Weights of a small rotation predictor: batches of 256.
Rows from block 4 of a small rotation predictor, named by matrix and row number. Rows with one number belong to one neuron. Each number is 128 + 24 x the weight over its row's rms, rounded and kept within 0 to 255. All counts start at 0.
Before each neuron's rows are labels from the 100 images, of 14848, where the neuron reaches its highest value: "strongest on" is what is common among them; "colour at peak" is the nearest of a few named colours to the mean colour under the peak. Only what is clearly more common there than usual is listed. The data: pen-drawn characters of a made-up script with 800 signs. In brackets: how many of the 100, against the usual share in percent.
# fc1: MLP up (model.blocks.4.mlp.fc1.weight, 512x128), inputs 0-63
# fc2: MLP down (model.blocks.4.mlp.fc2.weight, 128x512, transposed), outputs 0-63

strongest on: four strokes (51 vs 22.9)
colour at peak: grey (70 vs 17.2)
fc1.422 [146 136 138 125 119 123  99  99 122 136 103 146 158  88 139 112 114 133 170 105  93 134 160 114 144  97 141 178 125 105 129 118 143  93 127 103 114 134 152 141 123 138 135 127 152  96 130 108 152 131 134 111 124 116 112 147  96 150 128 109 139 122 145 116]
fc2.422 [135 153  99 108 123 117 145 151 103 166 179 134  95 128 125 116 105 145 136 129 132 126 166 183 137  97 160 119  84 157 116  90 134 119 186  92 168 104 102 140 107 110 147 105 121 154 119 132 119 145 155 139 133 167 126 113  94 154  78 122 104 113  89 127]

strongest on: only straight strokes (34 vs 15); one stroke (33 vs 11.9)
colour at peak: grey (42 vs 17.2)
fc1.198 [107 128 141 117 153 145 128 129 157 152  78 107 132 151 114 134 127 101 119 163 125  99  87 149 116 162 160 143 142  94  96 142 119 135 125 122 117  90 149 152 128 136 147 110 139 144 102 135 146 139 112 111 184 137 106 113 132 128 163 128 107 167 169 112]
fc2.198 [123 145 130 126 109 120 171 119 159 124 110 152  79 141 140 125 111 156  92 128 156 151 108 106 181 148  95 163 123 117 103 137 157 126 161 117 109 125 137 162  79 151 152 153 107 106 139 119 127 173 189 136 127 157 144 117 152 109 115 115 136 146 140 118]

strongest on: four strokes (49 vs 22.9)
colour at peak: grey (46 vs 17.2)
fc1.269 [131 123 109 104 100  61 124 159 123 156  90 110 157 105 133 134 117 139 117 110 121  99 126 132 143 144 120 169 131  69 117 155 143 134 144  99 139 158 153 182 158 106 108 151 145 181 143 122 168 145  98 151 130 136 148 141 107  88 126 114 152 123 100 123]
fc2.269 [101 149 105 122 129 122 129 105 131 144  93  76 185 131 120 119 174 105 166 158 118 110 164 186  98 100 125  78 143 115 151 161 151 180 114 154 172  88 132 103 115 124 112 106 147 102 131 120 133 127 147 119  96 101 132 136 129 114 159 117 137  95 105 122]

strongest on: one stroke (29 vs 11.9)
colour at peak: grey (45 vs 17.2)
fc1.410 [140 142 130 116 131 115 121 175 144 125 161 121 112 125  90 118 139 150 130  99 147 149 122 135 109 140 152  95 117 170  83 137 111 122 102 135 151 136 101 163 157 149  95 126 105 121 180 147 122  97 114 140 110 120 114 151 165 138 123 157 144 134 121 175]
fc2.410 [140 127 142 149 193 121 165 112 109 145 151 125 139 113 104 103 118 147 134 145 115 107 153 144 118 107 157 117 152 132 136 126  62 152 121 152 103 111 103 127 132 120 127 129 126 127 153 141 110  96 121 134 132 121  89 122 131 139 144 160  68  89 105 108]

strongest on: four strokes (49 vs 22.9)
colour at peak: grey (78 vs 17.2)
fc1.164 [ 85 108 108 142 158  95 111 138 132 117 151 107  92  85 133 162  89 106 111  99 149 130  90 168 105 139 129 158 129 148 110 142 135 122  97  88 150 123 103 147 152 106 114 134 138 133 107 102  96 126 175 147 148 115 109 158 131 140 128 107 133 117 176 118]
fc2.164 [113 111 155  87 129 118 107 143 161  88 150 131 107 110 124 122  97 133 109 135 116 160 114 120  99 152 108 166 113  73 139 127 124 122 105 108 137 111 154 145 136 122 124 145 124 160  93 120 117 115 134 127 129 192 134 144 111 105 142 142 159 156 105 112]

strongest on: four strokes (57 vs 22.9)
colour at peak: grey (77 vs 17.2)
fc1.51 [115 134 156 145 108 169 149 145 119  84 165 155 122 119 140 112 147 108 168  79 148 157 122  80 126 121 129 166 101  93  88 140 106 129 138 160 117 159 133 176 121 126 129 112 138 114 152 123 123 167 109 142 117 130  79 121 139 140 102  90 165 172 116 141]
fc2.51 [159 102 118 150 149 132 143 128 120 128 141  58 159 128 102  94 102 123 131 108 152 103 154 129 125 136 119  72 155 137  89 133 132 183 128 157 107 128 128 173 132 110 149  98 145 114 145 128 130 137 117 128 138 132 101 202 118 147 112 111 105 138 158  96]

strongest on: four strokes (53 vs 22.9)
colour at peak: grey (75 vs 17.2)
fc1.128 [100 122 100 124 126 143 169 122 141 159  95 103 122 110 116 128 159 152 106 111 147 124 123 122 128 136 112 149 149 144 105 148 158 140  82 147 147 133 121 132 191 153 155 149 161 189 172 190 141 107 111 140 127 163 136 137 116  99 130 141 156 153 133 159]
fc2.128 [114 139 130 116 108 106 136 128 131  92 129 137 135  96  80 108  83 110 123 139  83 154  98 100 148 135 141 121 160 166 115 127 130 123 119 115 109 161 114 188 120 130 165 140 174 153 131 150 102 147  68 169 161 136  98 138 122  87  92 118 138 152  82 138]

strongest on: four strokes (64 vs 22.9)
colour at peak: grey (66 vs 17.2)
fc1.193 [118  89 102  95 127 156 113 102 136 151 126 174 126 113 116 128 122  86 125 106 105  83  67 105 114 137 137 131 129 115 126 123 146 105 120 129  95 148 113  99 125 172 113 135 100 106 110 182  86 157 124 109 110 103 161 102 146 155 136 116 163 136 132 121]
fc2.193 [159  93 108 110 138 140  95 197 139 172 142 103 143  90  95 110 113 145 111 113 130 108 132 141 131 113 136 169 124 129 109 115 149 127 103 132 138 137 150 140 164  96 118 179 160 121  99 113 153 142 166 108 169 154 105 165 142 117 117 126 115 179  94 180]

strongest on: four strokes (60 vs 22.9)
colour at peak: grey (73 vs 17.2)
fc1.436 [113  98 125  90 138 123 100 123 127 116 137 104 172 152 111 114 122  98 136 132 116 113 140 125 171 135 147 145 134 101 118 129 154 126 116 142 134 135 116 164 161 154 118 148 106 176  82 152 111 134 130  81 132 129 143 148  98 152 118 131 134 113 172 163]
fc2.436 [126 142  86 128 130 103 145 151 154 122 134 134 165 158 147 100 106 178 131 123 125 128 138 116 112  84 104  94 110 145 137 121 133 164  92 133 160 142 135 136 134 140 156 148 151 177 113 118 106 131 132 115 103 121 126 154 121 113 114 143 143 147 142 104]

strongest on: dark on light (77 vs 50.4)
colour at peak: grey (38 vs 17.2)
fc1.457 [117 142 153 126  94 120 130 151 122 141 127  73 150  68 130 202 100 168 107 140 125 152 137 129 175 141 151  99  87 119 134 119 126 139 108 134 105 128 116 122 139  96 131  85 141 128 117 116 123  75 110 142 144 163 115 125 131 117 126 130 116 160 151 134]
fc2.457 [156 111 152 113 112 109 119 118 109 140 120 144 120 138 163 122 140 184 115 118 108 139 140  71 131 153 153  68 115 121  94 146 135 154  83  95 102 126  84 192 133 135 132 127 115 132  88 127 126 108  91 140  95 119 121 146 118 157 117  96 165 102 139 154]

strongest on: one stroke (63 vs 11.9); only straight strokes (55 vs 15)
colour at peak: grey (65 vs 17.2)
fc1.147 [116 147 129 145 142 163 133 123 116 101 122 146 169 165 126 134 133 115 144 157 120 134 124 172 102 143 108 101 136 146 135 117 112 129 110 110 113 136 156 115 154 128 134 138 143 109 130 109 108 117  96 181 106 108 128  90 159 160 126 168 187 127 148 127]
fc2.147 [159 174  95 159 127 155 148 104 142 156 125 135 161 128 162  96 126 156 136  78 121  88 135 118 126 120 123 156 129 132 150  95  99 139 118 181 126 158 105 152 144 126 134 104 114 111 106 117 109 100  64 162 132 132 143 164 129 114 124 166 132 165  98 133]

strongest on: thick pen (61 vs 31.3)
colour at peak: grey (65 vs 17.2)
fc1.15 [134 154 109  80  82  64 145 149 110 114 101  97 143 104 180 151 142 125 123 120  98 160 112 144 174 147 141 132 138 136 140 143 143  97  76 101 104 130 139 112 139 159 119 120 153 102 147 128 129 132 134 152 137 136 184 106 104 152 161 111 132 116 116 129]
fc2.15 [ 93 155 122 184 131 158 140  60 128 147 103 129 130 146 104 118 145 115 122 164 151 148 137 113 153 121 170 161 105 161 114 137 137 160 141 165  97  69 183 112 150  79 132 110 159 124 119 139 137 194 136 138 109 127 171 162 150 122 109 152 129 118 122 119]

strongest on: three strokes (63 vs 38.2)
colour at peak: grey (53 vs 17.2)
fc1.276 [ 79  97 124 101 166 130 162 147 130 125 111 120 128 129 115 133 113 153 121 139 157 122 163 124 157 106 175 127 160 104  74  79  96 125 178 145 113 114 124 137 174 122 131 169 147 124 162 146  82  94 108 167 105 104 166  98  91 142 149 103 147 133 144  86]
fc2.276 [115 132 145 125 126 149 111 111 103 145 146 132 153 115 132 117 142 157 141 102 127 175 119 129 139 126 169  95 116 111 148 133 119 111 148 137 130 112  79 147 135 116 147 195 170 117 133 140 118 135 147  91 130 148 145 157 104 131 150 177 129 122 171 116]

strongest on: dark on light (85 vs 50.4)
colour at peak: white (79 vs 41.4)
fc1.158 [ 87 139 124 141  86  97 145 121 123 171 124 120 126 104 122 132 134 100 145 197 149 156 120 143  68 150 134 126 159 146 101 167 117 142 149 147 130 137 163  93 113 129 143 109  91 141 101 163 147 151 135 116 129 146 113 126  87 130 139 109 135 155 117 126]
fc2.158 [108  49 171 135 145 129 117  99 123 127 121 137 120 136 165  69 148  99 131 109 158 121 142 128 132 135 151 115 104  89 182 145 161 122  90 135 145 112 112 169 151 152 109 151 139  74 127 119 133 138 144 140 104 112 105 149 145 135  88 136 101 122  90 102]

strongest on: dark on light (86 vs 50.4); four strokes (46 vs 22.9)
colour at peak: grey (65 vs 17.2)
fc1.10 [ 99 172 141 124 100 112 116 109 141 103 136 121 129 125 116 120 114 130 121 109 121 104  86  69 108  93 120 124 131 122  96 140 112 125 119 135 149  81 103 121 132 140 111 152 142 112 136 137 130 163 159 111 140 144 115 125 105 143 160  91  92 113 134 139]
fc2.10 [124 139 138 105 173 161  80 118 105 139 140 112 135 145 154 170 132 102 128 167 149 141 164 200 124 111 111 106 201 122 143 131 140 131 152 147 107 112 146 133 128 109 140 107 135 165 127 120 109 134 124 130  57 121 139 136 138 131 114 159 112 154 113 135]

strongest on: dark on light (77 vs 50.4)
colour at peak: white (76 vs 41.4)
fc1.235 [101 137 161 172 163 131 107 131 137  87 138 135 123 119  90 134 145 119  85 128  96 117  83 172 143 115 136  96  89 104 141 101 134  88 158 165 144 103 146 143 134 105 107  74  89 138 150 102 139 116 136 148  58 143 124 136 135 160 131 118  94 173 142 139]
fc2.235 [ 76  93 134 133 137 143 132 150 141 141 146 153  97 143 140 132 104 104 102 150 167 102 113 126  83 126 113 136 115 108 143 185  94  82 166 137 124 102 166 137 133 150 117 125 113 172 101 110 128 100  89 144 129 141 124 109 141 144 136 130 138 138 127 139]

strongest on: four strokes (49 vs 22.9)
colour at peak: grey (37 vs 17.2)
fc1.288 [156 114  82 108 128 122 156  95 150 144 148 156 149 142 123 151 162  96 155 129 116 157  90 131 145  86 181 145 126 119 134 122 129 113  93 110 106 124 144 108 142 142 124 106 185  92 120  91 127  88 145  74 121 145 117 109 102 189 121 151 126 128 102 137]
fc2.288 [141 120 161 121 150 115 103 156 116 133 144 116 122 165 143 111 119 159 138 163  86 106 121 142 116 130 155 167 165 149  88 105 111 133 161 151 110 184 152 110 162 137 122 167  99 122 107 143 152 136 124 121  87 107 135 158 101 121 146 145 133 110 141 137]

strongest on: four strokes (52 vs 22.9)
colour at peak: grey (50 vs 17.2)
fc1.163 [157  93 135 117 148 123 123 101 126 129 102 142  84 144 107 155 129 100 151 127 137 123 134 110 162 128 155 101 114 141 131 166 145 146 115 144 100 150 118 133 133 163 140 141 120 141 149 101 124 136  77 120 116 124  94 154 149 176  96 122 110 145 114  84]
fc2.163 [116  87 189 122 140 129  99 144 162 148  95 147 128  85  77 115  97 120 121 119 140 100 141 137 149  99 105 133 136 113 130 159 138 133 166 105  69 132 131 140 137 134 147 127 122 120 131 131 114 146 184 142 141 154 111 118 104 138 124 119 148 114  83 134]

strongest on: thick pen (60 vs 31.3)
colour at peak: grey (40 vs 17.2)
fc1.285 [132 144 141 166 132 129 111 115 128 144 153  99 127 103 148 118 103 107 131 132 162  74 128 115 126 117 116 116 119  82 136 111 110 124 150 120 159 151 120 184 129 114 118 142 105 108  64 147 136 128 114 131 112 170 150 144 144  76 138 112 124 201 110 110]
fc2.285 [175 115  92 140 109 148 121 105 125 160 124 106 123 106 124 127 143 124 127 144 101 115 161 109 144 136 163 117 158 127  92 101 126 149 140 118 140 122 119 126  97 158 114 173 141 146 169 123  99 107 140 119 130  77  96 138 119 109 121 127 107 123 125 141]

strongest on: one stroke (40 vs 11.9)
colour at peak: grey (49 vs 17.2)
fc1.221 [121  83 131 167 139 131 126  98  88 140 131 146 173 111  69 153  99 159 100 162 146 118 166 151 118 155 124 160 113 113 114 116 120 158 120 125 108 129 149 130 126 112 110  98 139 119 141 137 120 144 130 142 149 127 110 130  79  98 169 138 149 125 128 129]
fc2.221 [137 135 116 125 122 138 137 160 119 117 117 144  82  88 146 167 153 146 113 127 143 136  99 134 137  95 141 105 131 108 100 126 109 153 146 119 107 147 151 136 146 157 120 113  92 117 162 136 152 101 133 155 107 109 131  91 116  85 145 116 126 102 116 115]